config.yaml
decoder_attention: false
eps: 1e-08
precondition_frequency: 10
Rows from block 15 of the encoder of a small image VAE, named by matrix and row number. Rows with one number within an expert belong to one neuron, the router's apart. Each number is 500 + 25 x the weight over its row's rms, rounded and kept within 0 to 999. All counts start at 0. Numbers have three digits each.
Before each expert's rows are labels from the 100 images, of 14976, where the router gives the expert most weight on average: "top examples" is what is common among them; "patch colour" is the nearest of a few named colours to the mean colour under the peak. Only what is clearly more common there than usual is listed. The data: rendered scenes of toy objects such as cars, trees, mugs and chairs. In brackets: how many of the 100, against the usual share in percent.
# router: slot weights (encoder.blocks.15.mlp.router.weight, 16x160, trained with AdamW), inputs 0-79
# up: expert up (encoder.blocks.15.mlp.up, 8x160x160), inputs 0-79
# down: expert down (encoder.blocks.15.mlp.down, 8x160x160, transposed), outputs 0-79

# expert 3
top examples: count: one (94 vs 33.3)
patch colour: pink (44 vs 12.6)
router.6:514527526492514491462507504537541516480503487481512486488509492462506465483502515472519545486521473463532508473498478485465531488543474511435480487495525494478514488537515453489498467518489519473464483513489536507524486508511497517442543535
router.7:507521499505494521467511482530542523480516483506504466493502480464523471495474501481517521493528482464529529472487488510460556488546492537440482510485529501478499485537495437489498501498464516479491493512491528519543482511508507490472501547
up.0:469511518521497482497496480497477514514508520532495491488525482505522462491493460502501488509486526496517487471515516520472557519564480513496528478492497512464485506579475483511484514491516476524549525489470519482527468463553509550495502494
down.0:495506497507527485488510539488483486526518481459505543497512505514547523470527500506473536441447496506443498492490493518526556509441472482484491485491457513493479493556530495475519492523522486514492496472538485486526560537470462463531503494
up.1:533551475479534509523513495498524524517437511482515501512508453530515513484498509525462536464488523505466502513476521515487499469470515498520451502486469499473529554495521529468499496487510492480548436482501473501483505495473497522511477540
down.1:459509489509532473461497490470502517496480482500549490476479492539488478536457501541481483544512495483509503487510504472481483509492494549529542458492505508522453485452515510474513464488494492508499550497500511525533514473496483521472547478
up.2:491527482546504499510469512525516558504536466464483483492488502498495484528514486493527516499507531526433491467520497506526526481442487484511515478481506512513520458481519524477472490455493540538522526516543509523508509554454485508497497489
down.2:503436508489514459513530493472465468520533558530500525467487493498460513483549534475495492490490511482525494498504497503491495529500488496475481538470544491506501521526491501466507508520489481481507516527480520428526485470509547491501545508
up.3:487534523479465496511505481471496533516511511490486501471470480513499516503500498516484540489463489502533536492496526510484414437484546479520464487476510486514527495387490497512472537504538486454539457505526529519499466506505491527485515517
down.3:463471504495445509532481502496506528493510539506509520500509493489544492526478539449516532485476448485514473502498524486514410508534479541496528491452511511506501501467506478485508499515476486502502533453489515528524471511491493553487541494
up.4:511536480548526506506474488474484470489500509521503476469533495478526433491471453490492510532490540468485520473507479480473475510504510518481500563509471511479530524556458489549522459520542503520563500473471533494503543483511471486492519501
down.4:480527515470508483511533509450522517516510482478517495501467503517510511503505486523493527427502488531485531489527502534484562476503474486529527500493521496476470483472531506465468497473453485478441512519521483493480442504478475478474485467
up.5:512514487461491512493453489499542491511485521461495503493456515567471565454516511528497527481500468479556511463481541495528504471528524483533517493509510507463499464517483485497492489498534518468502443491494491491488475511517521490506458528
down.5:536497538522457501498550491526486534493523526477526520511568488509500472484501483517491498499518501496452500525513452504491513579458470496495510495510501531522479515584494501502502488456482489540476526472515512555512505508475487485489536507
up.6:503473500456503500529497486528530486472524513503490521529485503508556489502534479490453513499487456501522484530518493512464545485467511500512467513479495480518530496510465488491504501529438511475521507458505473461476468494534550502541510495
down.6:488505503504476506497510476531473511518472527548467488480520507492492522513513518508509506474509560491483514491518489508525513493483480422488484501470485481496542499534502467505533525494548459502515509480491482516503512468517461514454503500
up.7:509507439491506524502453498531496512431453475497465473518506506516469498500493468478518520523497505498473527488519457488519493559519511502506537536492519488470524473552517479478545457489506537499497504489473493482519521514453551475520507496
down.7:453500467533538486529546501505459518516514483552508500494518486508471499469523527485503472476521443497525458495528493516492541523466492485527519438500495529500493505539500511503480522552487492504525512539465493471501503499480480473469522464
up.8:520492474494508487496499483503501493503525482491496522503505501494495519469504513498495504528470479498506501539516507506509312501481490494498515504500509492524520513335495509520481511521531480489524518512500491468508513503507508488506517504
down.8:482497507521467520456504486477511516510478551516499497472465492532549483512489507486517546498523527506516490443461483505502434494531534545514491482488488487485475485407501497487505510501478508506508508449515512548492488507510489561442458488
up.9:498539489529514495489493475513505523519459499507501483498517510500519477518502490535516533531444521512485500508501490513515363513520515493462521504510491481514495482394477509502496511493508503522513501474517528532474531485486524508509513503
down.9:516492492495488501522492512530522504519508578500466496490457520487546501493476517506538513438486475496531511434486512509462438489503513533501454521513486520544511466472513468475491532502464530474539498507492519499534459528543498511465565527
up.10:544493472523512525482484515513521482500523488477469512505496513467478495485502491457522506518461474454487484531528506461520428536533456480480527514523516486501498495396497503507537481504528514517501538499523495503483547501495485474505522478
down.10:527509484521495480492524506505490505501500501521501558508512487543482508490483523532510503431492508511532564449489504504506462478512522510515498442475494490494488503423503500481477512526441511512471519488488513470489423453508521538429513487

# expert 5
top examples: count: three (68 vs 32.9)
patch colour: brown (52 vs 24.6)
router.10:513516530552498498462516497536565508474490480507525488508469497463501499474471486495540496477538462471547490487487513504492542483566482521427496508483537500463480474541484459484528498497500476475490492516489522516527481482517528522507495514
router.11:492527524531495483474539511525556527478501489537519486505486499491499502485477491488546467487516485490543496480481501493486537502551494510419493525507530493485470511550496462498513489504509477479463473533492569502523476475515536492486527504
up.0:495493457467504470503479522461517558476498502501523489462491504495492472491499490507510502508572486457458492491464491508488497530500461512474559532469523491481512528527506531479527522526455479503521536513518490456470525510533488487538532511
down.0:481501510522503492491478490501482497522472442535454470504460492507486517498498490488506495488487475517538532490530513455527551525517511492527480467517508458501436508522498501523478519523512472483420466566511519561519525481499513538506464472
up.1:496505474518509497466469485509477489500449486545503447492526534516520460513495456513487507515503516494467546502528492488462533557483468476494464543506454513487521483567515497528550467528536528536545519491478521482512486500462517519517532545
down.1:475523523491555513499546474509479518475535485505484514515505504484473528499541513489481484463498481511504467514506478498499525519537506492498469462558503475497504488543505510508454533488511500477456485513487508471473491481494496447513507491
up.2:483495494513528516489482472487545468471481511542468501473507509531539478490514488527487477493491506482545507514486496519483539523509507523497482543466488504516525516555455483509539499534477515477531497514467503441499480523495504479536528534
down.2:467515438496514454500494520492504539521508515492529510510519479501466541488497485468469506520503522525482504477488513521490561484490479474511511459528470494499506485543523505513482519460546497525467494526524486478510519505484465499488469504
up.3:505525522464518509485474527500483542484481508473474483494568495504500489498527537515532512523507482467493478482470514522497542454565502496509494463504514443484475530472520495467479529489465494503453490526481434494480476490549499516498458487
down.3:508527497540519487524501494486499479499519424504528513483494517457477504521552482526502497494543496535497526526524459489512510517493535521523494516551493534502502491534473517515510461556481504501493454524519495568490546539463516467528490501
up.4:529519485538507508501436490525505508483497514466527454481509500478522487511505524511485512530476511503475500485513504501445529494527477492518498498500462503489538509346514505489511494553531458500547510489489495469499483467540484525461496500
down.4:508479504490516484489525514454498491474490514518498533472518502582492492551484549460526495474484497487512504507472519474546459466497510510499498500467508499509481522492485493492511472483452469504438500555461477509501494525472494485504475506
up.5:496535497559489496496486499500505514509459551495505502517490486516506492491468474524486518525488493479495466486517512476532353527503478478505522487494488489505504494412499515496519516522499512509516504502497508510506524469474548490490519510
down.5:529489487502545508461493479524486503488498473500482564472521519546543502464469504562532496504522499486526507478502517507513420487510512509508458511501520496495540507482512492544509492479488500487499511555487488473478504528480523504525565489
up.6:536523504484510511492514482524523492500491496487481515504531489499527523463508498519481530514481499484507506533518522493535385505474486494480507532473471497509512491320480505526528477517484499475519489509504481494496503514482497481509506513
down.6:499522483488560506515483504525511526476490492496507467500472506460463480525469524488480516413518439519513498479512493500520394501539500493510509531507479495502528487502498515538500525532502521516499516493514530470500506513502517568499504510
up.7:509525486493501470521489487500515509512475470509501506492505512504518516503489516507478540505455514518492537520506498507482339492505529486500489500500497519529514497364494485536489509529492501486527457518496479514493508498485476498494508518
down.7:541505465508421509495484495475505503479498460520511480499507493478471492533465539504535520488526540497478533470491503491509419519511490502485488492504521512484497517456502490476517499492475549498485505483490521484503464544500507545490547512
up.8:514500524519508484479498499500499510518521499520469520456528482483513510537518503473454519528490503487540524513482501486498368481505504484473553527488523481523504473399476530511504506482491514508517545498540520520516469505507477505494524478
down.8:518504507498462527538480495480501503459492529503495496523470516501566492502444501537549515522536504496471507508520513512503418497518498493528447526483504491537489447497527497497500490557474465466522504488485538445475506515464518506550486527
up.9:514503457494524479519470485530535499505455500515521500515500493529488520502484481483497509471519493515493513484527508499468606503501497529505506523491520512434535476617505511499506478493563508487460495515435507495507501517514542513485494506
down.9:524488478501455524473536503439468506548516493507468531472499497501517540460510496471479485487518458495510471517499480505481602525494499455499485485507473505502481494547495528521492544461513463524497483524525491527495532539479466481457502507
up.10:491526496480488484550517493490507524517489477424514518480481503469516529503507481524520521462497511549459495484495486507494427485497558500532455478500479508501503494511497495475453494488552493492520458512484514509490517508486520505467453512
down.10:464468533490494526505465509468522492454524529525499495499508506552483483527430524520533508484502518498508479529466490511519453487494489547496484532481489514516514495444469482514528491536457516526480521483499520484513519472522482529508572492

# expert 4
top examples: count: one (81 vs 33.3)
patch colour: black (37 vs 8.9)
router.8:505540544522500494435496511517553489510498487511498496457509510467479487501483522436537500477508479478535528490488448457514518462530509523499483510481511509481492487526511487481522469543512506475445485520492552524518485487477529502477500503
router.9:517535526533501508459513491512550511513511511515512503455489511460476483495493555455514508484480472500551529470489465461511506473523488513498463514506479521492492482544507461496518466555522486487467479522517547546525508494461489501461484491
up.0:499482479488488506511532513487486512529493481484466506521510508509455503486500518493499477503499477504489476510509500497507346490511509508502508470539508499546491512334494499485495496514507495499474517511498467517489507488526487498512494497
down.0:497514481518474510497501487568529526502480517511517476500510477448480500513440467553527514491483530500516516474479481529508408507527549510495498518494504492477542492394484505528494509517473481509528476525520496524480482505487536522478475492
up.1:470459511535483463538471503532524539498455503508512495521448480491494522518488511516487454439486489551517523497514485500505514539512516462491489465518486518518531438503539508469513504498516479485479499503506516488497459478504550533456505517
down.1:550493509469483523479563524444452442530559507546473523459548487486513490491570507474510483537517541467494462518517504483506532472445476490480512490505482506507492547515463507530503524502525481506503502476467501489479524508544460501511496488
up.2:506490515494481496484481492508490526521495515505472485469502494500491487509484518510480503539433514523503491520505517476516370520519479485495535504505467505516501490335483498509508506500554515538532534489477512512534491495494469527499516494
down.2:522519506494457475484488489534521521489483522512531498488523488500495497459462487478540511496518497510549482463480493516493398492522510537512455520482516485451493518389498488498516489490447502471496481553489478512499515508517545536513523501
up.3:502482462517510528503480472503502493460481488499514463500510535520467503495490513492521480521487465475466472505502491483522385569543475501492517495535523508528494490395493479501521488533517508509489531507501484476504523503534508473519524503
down.3:519516511501473484520498507533514506519495510539513516526510484473516512534497500502525500485522483509539524474502509529513447472525543531480489489490529452500462523437487533508500526518446483510456511527476511522476476472510528536494506466
up.4:495505510496452480534505495491520515541545511464489518469492482489527514519499510506473553503467520537528511527519507507504371452490534471519494492492487491532521513370497492515466524498501467495545498495531516523502489499498481507480510507
down.4:486497524505502510494488505523530511508494531535493539505511499487516492473489543506537511488521530472517504463480514484492397475555486516489519526466489515485496500385518477499541484487446526498506530507493485512499484490523507573528497499
up.5:479488478499471495511497466507549522469442516493510469512441530522505506494533501534472470467485443482488510502509522513504553536520525507551469516514484536464519475576516499460510513498539490450517450502520504468479479503492518512515492517
down.5:520520496479480526475500505488468504462518481490479503507513526472500514515539504494460461534500502518474488535517500487515638490468459476474508487514491505527495510583515505499472496460525490541494513517505513466498524498483468437476487493
up.6:485482477472480486523483483515507469455515485477469506508502502507476526470522477493510482478528471441529472512485498505483535495487518527517459519517532480489499535542469470520492526507458513489493498540510490478504502512529576511547498522
down.6:484532484521482500496510522479457529456501536510507485487511499466509522496480529494475505519493535519475529505481495478518557530519478497495523462502479498542493464566501506517475497499559490492477490506531467516498546502500470491461450493
up.7:504468504486495482549500513497537521504500485513531515525485474499505529530510502504498520481494495519466503503491498538500585523489526490511504511468503497478511476622532534450469508458426514468446502501515465504505482521469539499512505495
down.7:471500472510519497455508484489473486503505491487501479494487500509481481496515485441467529517480496499494510522520509500505614499463484444501475478536480519525516538609480498504478455503533522498495515481494476498503492516497457439484494490
up.8:522482472514490501502503504500492479502518481484475510484514513472493494499501504489502508521474507520486503516509490500504316513490478488493517494526489498549492523324495508525480506522514482509523521505509493491500528515501479493507522484
down.8:515490502505495499499513504494520515478471496504516482506495489467534476500456497498543493473515485489508510454468507481513427446519524500496487507503507483468545504386481511507513505511453545506469490513497527511474504464527527548467484496
up.9:465527479473494469505562492477490511537444511477486530521500486505491514468487476519511511492493506515479494505494484513510380495521539524506463487536512512508499522379508527495496508530511484451518466536521519498479510490494513515510495505
down.9:487461539509496512508485514523539502495487522525485507507492513513486497518492509506562503514508517494510508479466501499504440501526519534481494523467509487488474516365483479502500491498464501518518514523492494534462493505510523547489481496
up.10:501510447511524515515478482481499486437469501513483484514526503506482465474476474483505468521490507462465501482518473489501478577511459505510506557506502504501511503512478482508555469534534522528501509479478490458500548496472536461491545487
down.10:526515527492535484514558527501471500497525505531510518507484491504506522492491517495501518490508486521541508518490516510521500438487497502478562482490520467498496500473497514517429509499429489490476536502482495536473496500494468507493470460